{
  "model": "encoder-decoder image transcriber",
  "dataset": "seven-segment displays showing three digits",
  "train_examples": 195000,
  "image_size": 40,
  "crop_scale_min": 1,
  "horizontal_flip": false,
  "rotation_deg": 5,
  "tokenizer": "char",
  "vocab_size": 15,
  "encoder_arch": "vit",
  "encoder_norm": "layernorm",
  "encoder_norm_position": "pre",
  "encoder_activation": "star_relu",
  "encoder_mlp_ratio": 6,
  "encoder_head_dim": 16,
  "encoder_fused_qkv": true,
  "encoder_bias": "all",
  "encoder_qk_norm": false,
  "encoder_parallel_block": false,
  "encoder_inner_norm": false,
  "encoder_patch_size": [4, 4],
  "encoder_conv_stem": true,
  "encoder_layers": 10,
  "encoder_width": 192,
  "encoder_positions": "learned",
  "fusion": "cross_attention",
  "decoder_width": 128,
  "decoder_layers": 12,
  "decoder_norm": "layernorm",
  "decoder_norm_position": "pre",
  "decoder_activation": "relu",
  "decoder_mlp_ratio": 3,
  "decoder_head_dim": 32,
  "decoder_fused_qkv": true,
  "decoder_bias": "all",
  "decoder_qk_norm": false,
  "decoder_layer_scale_init": 1.0,
  "decoder_parallel_block": false,
  "decoder_inner_norm": false,
  "decoder_drop_path": 0.05,
  "decoder_positions": "rope",
  "decoder_cross_attention_every": 2,
  "decoder_tie_embeddings": true,
  "init": "lecun_normal",
  "residual_init": "zero_last",
  "optimizer": "adamw",
  "lr": 0.0012,
  "beta1": 0.8,
  "beta2": 0.99,
  "eps": 1e-08,
  "steps": 6500,
  "batch_size": 64,
  "epochs": 2.1,
  "lr_schedule": "step",
  "warmup_steps": 650,
  "weight_decay": 0.2
}
Rows from block 3 of the image encoder, named by matrix and row number. Rows with one number belong to one attention dimension. Each number is 500 + 40 x the weight over the matrix's rms, rounded and kept within 0 to 999. All counts start at 0. Numbers have three digits each.
# q: attention query, key and value (stacked) (encoder.blocks.3.attn.qkv.weight, 576x192, the q third), inputs 0-191
# k: attention query, key and value (stacked) (encoder.blocks.3.attn.qkv.weight, 576x192, the k third), inputs 0-191
q.107:505501485561525540507457518488468479534493540560461431491550511518487438503527483468450484493515528501485497492595504512546515460530556485473451536506472518530548445518482526507469590490455542457483505505549509551532532564529492557439531507521507478509501543466513511507539486493500440589523473511476498510541464486503505458515465481456529480477467518497421552456495513546528449499483494530492501554485540461481478531449451491485484447455512543387474495515504539513544480534502488526465499548486473548517526508473488495510490497505520471491544500443471498495555469504494487484
k.107:517447466523499504497515532531518471536517552471466476476490482459553480530515551479528554523489535493466538483538517475498514474485442448412508449461459512545544507548473490557471497438522510491470487475481500518463518568510489519468482503515475478515521483520542492480573481515461521559464513523501532437463517563487485533468480478520477496488487437518458557495466501556537499480547474458494530537541488510519478508572469471457540452511450468466464513464487434475533473561451527529497554497517458504544473500471499537553506534493561410548465510508433453523569519489519552514
q.108:473461434568503570561489516504433425572510502526482448489569514511455478574465489466474501473488494506488524528555514499492497433569532542398539512457474518543507511542526491449511568483527503513536546484546480519470519507502516604547575551470505505484468549538535516489499517498517465577478509533512538474561460502491537531458490506515509512474475511435463527444463506517471443518506471497491534515525523452543487443504509514489515506485491514383494471459461473487507452500483494524484509507483486498463482490494437507498498481551578539489493545497440422529585504495529604470
k.108:543426498544499497564508523549515444502525577494462458533532497517573423500498552533487487570499540464462530571530564470487531487493562456449518469430389507565529492464525533508509496450488464491483469568503484564454491520522503555486531491536494519464477509528516529494571435463447579563470530594492564464509514542502463486489475442465538472499475455482402535446479493563522464466542463464482525535490461492538470544586513485461485469457513439407509504435463415538521457548424504573476512497468435433516509502454478516557515523499551503557532491464469446501544487462520581523
q.109:477497502528477484507498491533498506484476495474498463509498485477488519513491479525484477506517476487532501498486517538482467517483563495517494511488536511511509474533494517481463510495504502520510491515507496492476461473423462492564519549541496513487504480494490473455488461511499498487489501520532495495492514534515467467492548531529482470485481516559491483499520517501486490553487508454530512508495484518536516481482493487480492476504471490535461491544536481516486486461490502549555481495519503468539495522495545500527499489525477522489525521483529505517497486519524464495
k.109:483492463499509520559454505527527479516518528510512452531550559477460452537503531544505490494489527478482519528542506519521521510534477493448529496470476506584511528514518502503483532459507455489497490532521509508469536521503537543502526498530492495476494515502489516509552521524486449538452526559536535498455489478515494517513493457495482516513471463484458489423510484492507484512524527491454542491519502532509510530526476555466447509478473446484507539483510465498505477520502476489498505516485510480494501535455492473494496549515514463476528512548522480475488520472483532497
q.110:483519479516521521494497539498498459517508500524468476433547493497539516521473477475473477446518506492504480500518570443507489436533538498482499488465450510539497512506476475485466533486502520482516499508533508555493515494448514522471532526522545440480471513557510522502503517532428518525461521492521519487466444499483500468478509470501471474491516535490496536481493452481493507503514473468459453524497499507547518436475539535525543496443515506505509483513464455485527483508460509567535471511505510494507498533502516483505480456480490477509527536464480457581559469465494513512
k.110:503488473558495520548460540540533461545489505500444470494525526528493430553517527531462493478446547509471527557538490547469532472545556447442534458466461501530487508497492516483488470493492519517525443542526479564493524537487487522464544502534516502517482508501484510441510545503481495573476465607503510514531485589521492482470484465475513502531473436464438518462471555569492442471510548437476577523543485549516483504523488484449486408470451429473513463464497457474502418567432492508484488549453477434516521533456436538514501532491504431471491543511491440571502517466543507445
q.111:507491584448532471455489460506543506406515475478537589547417457467515581483462520517530516485461497544495503472483538517475501543449486528540477471513545478495462496472518472511479465496547439491496481480496547458505523482485517451501457436489534525531499440488455480551517492462522498403513464490499428479474584495515515528491553461522451505515534545524545478561549458456528512479504506520521524496466466511452534559472499573508500475523528539545509474520483509516504508477542490484502505528452457463474479494500480475487452502479424524507515464495544512471411520502471463488
k.111:514510523493536504430531474444503522422506447549511593511488544472470574429502464499539529500510494510499466462484483515528467552459486544557455531597562493421464524494441501462498485580490487509528561487440473487532500475523532406501461482444467519491498476464451496515438545487528484399512434368499474502519485481423498526498519563513471529495479567527565417574500475432470519496476533522535356455483496431470498466467453496518558543552551597593485505562548531501500523453578486473519516526499535585479482486513523509409507473484437550508538501482517534475479498509510401483
q.112:442523461590512533483570509491408478492481491555511428486452497505494495569488485495475525459555479499438508537505494491482455516567552574459481527483520517521493536559464534511458600499469512524509502452485485493491521463508504474544560558509536502538476566460536552464523472510512491483467517455501459494539514523462493525500474526480564535500501594478514458465512477424508510481472450515554416531481603456476502475487459472501521520481506498451419532516518521469501519452540531521517483459467514508477458517537529542473517472539511508479526525481557471493521523509539560460
k.112:530464485503535488461436446485496532457514488507402483488566515552476517476524511506516461523489492503501513485510505494503468489532503513499556511500515430564488489490527412524508555486497492469488482486479483486500519537501487493525539558547630521516488544547448513592501612485483477527549523471487488482496476486591491447422548417482521467593543500522475508464587512490564463480561594482417515493471465528513491529524516551514460508475521546531440489519519498539489512488471473482490451577439432478487462488438478419478413509493506476473554495474518515548494475535525482598
q.113:417546514511474541521584518523463479551524506478477463491496512482560509529474534463517517582510463547511518440535513556507473533519512515494510455511505498484484459503489581467505506547441476535519514486438475518492536500510473489473477497508480521465497558488482448482450483518549490508533506479482404516456584506483502510500472539502487556440519512501496454520457472495523500472490462499544438441521489457472471528544527500485547509538500514479518569520524535500525498523469552449498484477512497492494498471493521493513555416471474546477494487501548473455493522529468542453
k.113:486498489472507539520433529527555514581480448505381514514514489512517512487462459493505490521506540503450537528504532508509456487445538550511523531495477487559466589482506434510496459549546520508465501587504479482492498494431545483459542536556537498517453477522499498521510491461514462499468476475472478497500464498518472472491527496505535448576508516491527512422530484480546508462521567530465518467433426490500522545492496555518489501497537519482550451548543462561460472489466493509531495533483470462509519522477481452527479470555495477540540504511488490508439491485520482535
q.114:485530467564530545493566483426451485492484541499520462542527503476526490533522529523504534493462539487512520523533524536472508531520506493452442480480484538521525506487511562493442493542437514504496546534539519550490535495483541502521513561477464471497496487487504513455536444472487516520484451530528467506520550532442500508578504574544584521505533481489498464462503523505453493485521488504512548474566504452486458462543491455455521476518514459476491528466580500492474542536488523511495506430480484488507505510541507560479468440492478525561458499556490467464546517483462518468
k.114:611406519507507496562406491511502464560476497505507522441499487507474523500550520542555444513461548496475487506519479468512511536505538466495555499494451483563528462433500475538473468453604506476531512478478463522461506519524440502447517586532575530465486481521454487557520598500481455520522543480503542541492480494617550508435499409493495432566528481519474510496559565545555463485548531467507506556489525532499518511528465525477434480491496560477473447498493519562513445530470489524516520542470481498491507532422484458486501606515499500480520523443524534566514485531491490560
q.115:531420422515489544517457548502501440552440503521484452440566479522461499516485500487461440469526461507439466506515486494507460452541508538446527497473441465556511487467518476490524548474526560502562490496535488515507457468527452558466520498497535513520494567528515484446473544530531431492524506553533560543562422482531471474499483442536543476482431498436457480470529508442572513499456486471459467509433550478488473514421498529510511528474480498443478454460469492544535451437480476523505463532485501506534425513463523466526516517543496475493564545500478501562487476513481517530
k.115:501478451514513490481405452463505529495511468471484435522576561514464529458536458510493463552524425519516479388474516492532503525557524478477522529539522490482481505458538419524530497497493466502491470478515489524513498479512441552489491488503584522460505489479482570544440509521468453447546568442399517553502477471527534566469490443497466492587537552556508530534528510536517504493493580519493447583499527546481478495478531589480534484500509535522469517512469548497503505514546474483507514542460495483451467528457466470500458532538484502451518512528544511485526475508551478533
q.116:486548485541514592506518532488460503452506520545533510504491466524546527510481471496443538465531461491491514511525518522477543510499545499454432461467537509504503478541497541462514533569452507489450527496517531479513504460446450485523540570487443510499470488447517514493488471513508469530454489474515475501475560525448495493506484534475504529443496490489531487505501504483483533517529452493510483492519508451455472451502564472469545557490534486482478550463505458488498518499473508521456453485515540505503541478557557541465492475502457507539509502501525485448563502523490510440
k.116:550472492469497523543436519538523538536468442493499493482524516514425463529528543488470429506486466461452488528505487513519535548526518507508508498514456497560526524429509400522487469496501494477506521508542515512528516486508494467466622522569567540522468514562496534542472572469502513503527488451507511534478473500582491465433515421443503457558476462493490461486553514500526485476500529497461529518463465471467517499533501558493422451471516532506527483519485467548453474530464464508550477555451425471472478514451448473513466576530496512479568495466471502553474494530496519565
q.117:483517661412494393449521409506609531478511494463464657552371553479497543430492488452459512607457493548542532479419520493479532546372466494636503477561443525419392537534479496599503374470465426465428532458427476452475560511463501391461430459481520555505558376438469467471484465555569585463516568454390434517399590450501468511521479508510447509478525474556606561570479469536463518461547504495494445570532360596488482592560473508500538452578475512622520480538479485511550583527513499409559504498505515530456527456529491520488474536463456448464438397441527546407382523522470450517
k.117:432542518482478463462642522492503487438509585476522535551431493437550544450486512433468518454551498485532485562516505528476473484446487561490460451502514531425492554609499541446522487571479504500439505541468478484451445530465547483485473459459364466522471489499536444414467405509502553499433430571586469433512576496409481462600552624486458562369505484472502502532405514508422532499498376477529479415489489480509483498488527374526552480561442502496514533463604430439510489499479554520496537439571560513519531478560566555483555405513526473528460495503547443436527550466474502435
q.118:576510610433510375499489443504598549453489504496472585518394489471519503409481471483539501604484506515640498494428532447515514471369425445632579511542495454420428525430510452600547372451509474443466445478499473489507490509456482431454438433508520521474581410497508486513522497513537617434539594479439504491425554484504493532436536443486404446492558509549584554612479479506481472446514549499507528590468386596467507545503494501541432460519436561630555511588428472535505572513499488434501484589536502527486560530443474502565519619455456484456477406479554555442392503555462414543
k.118:449607476525478478462642565458545480433523518528519513510436409452547527476454506507467533499514459508540495521448497543492511470476479506501439499548523521460512509567461594457479482537467496504521556557497518473499462526533531526530464438413408502515534521494499433403526427521521539488463442551576457449510548478390475489609537606553500571412508497448524450547452533491478512501452426508516473438518499497516451531518489403515573529557489456478532557487566473432526511498536591500501480447553525502529527520594534597513502414546487488503452513540541463444478508473496473406
q.119:448521479564474565498606513481426529514505507506496467523485521525529494500504493499451541437483470467524529485549480514484442541516476498488449464481469513514508455520511544402474493527476432558491527474483527525526546500502514476575543539522478523473497517450482527466498435489494474517495454463501436518470609535487462476524470588512520540499552535499450468474524481503434471526459439534548495447536563474476490436574529490450543466482512484467466530457555485462486504526463537511457477480511514539485509450550587546446523454492498528502498559546504531493537487514511539491
k.119:556446533495537517575439499506516527544494471510461401519492498518497495479504489507607478477449560525471557516524514505533522483521571543496554497471473480543488499457533442517480489470513530513481525501546518517509548438464539482532551572545569495467400531523468511540492540490509483490525524493538505517488465483554531463441493434519515447531530534524481557454567516468503456480523549490484543532470540529511512489535506564529414488451503529514505472529489501542474477503448459529507471563495443486497472559467464395538505580461493467478567526503466484597481459509502516592
q.120:544560574431475466521474446499544544507498463465503595579401517491533489441497500457543499565464506533501523468488508502518511506465410447603495537518478517471467484467511529546495450493488422467452474478474545463496514494494472451492434452454506514505486462520464486538520478525502544511518531517502449524446541488531480519483457490520512511498505467559545546517543542578468505461550567514512538546583408535471499502574531520452513486562468530533501485548477491533513540556482513447517514492493510513505510522452505468447520524454521451469489465521475505431400493489433453484
k.120:441563499539479493471601519513495473476466602508502567484459519471579517452489489480442506480533519499479500548541507534492482481468505489467430522534547565429482492545493537461460512547463497552467487521510525506489453550515492465480495462485421472557454501451524425437505454521532498539449491496506487512509517508424480476562518607535542516394515489545492463483440475514457491483500408463557474417506535508468521524470514442523551496538461477487545558460537433477490506487539572512504520423542547478535515475555585530491541460492529454525470478547551440445478573489495524418
q.121:547504490491500461480453506521506528491518485500542496493505518514453508538499529467520455475491498497476525516511491479490473469509567508453517474471481480512507509466530460469507481492518544484530525502512484486491477504527469504566541527552514489546456546486520490506467505467479447541487519538493581554536442490514514425479520485442535477530457488470474439477492535500539478514547516484448518513484492482511513510496509484465457517461520463476501464467504474510477495477488475533489496525495487489488480518482473494500463514546514496495515509490456494537550491506530480544
k.121:522499528473463488446518470472516495523502481489553458474547507495525484517528481533473495525487474506518451456494500444477506478479510454507531495485494512446542483466494499493472520453521505447488496444471527505507501461497482533528467524501494471484529510510537514531540535530520534480564542471458594491506475555525495585472472446480478503525518476538496551561475504492525522512483513528496484554543518534530484474486506532465500497485500518506465470472478513500541493454587462508495497547486472506506516536489480514487524526491486552513455544485478520528529513518495528496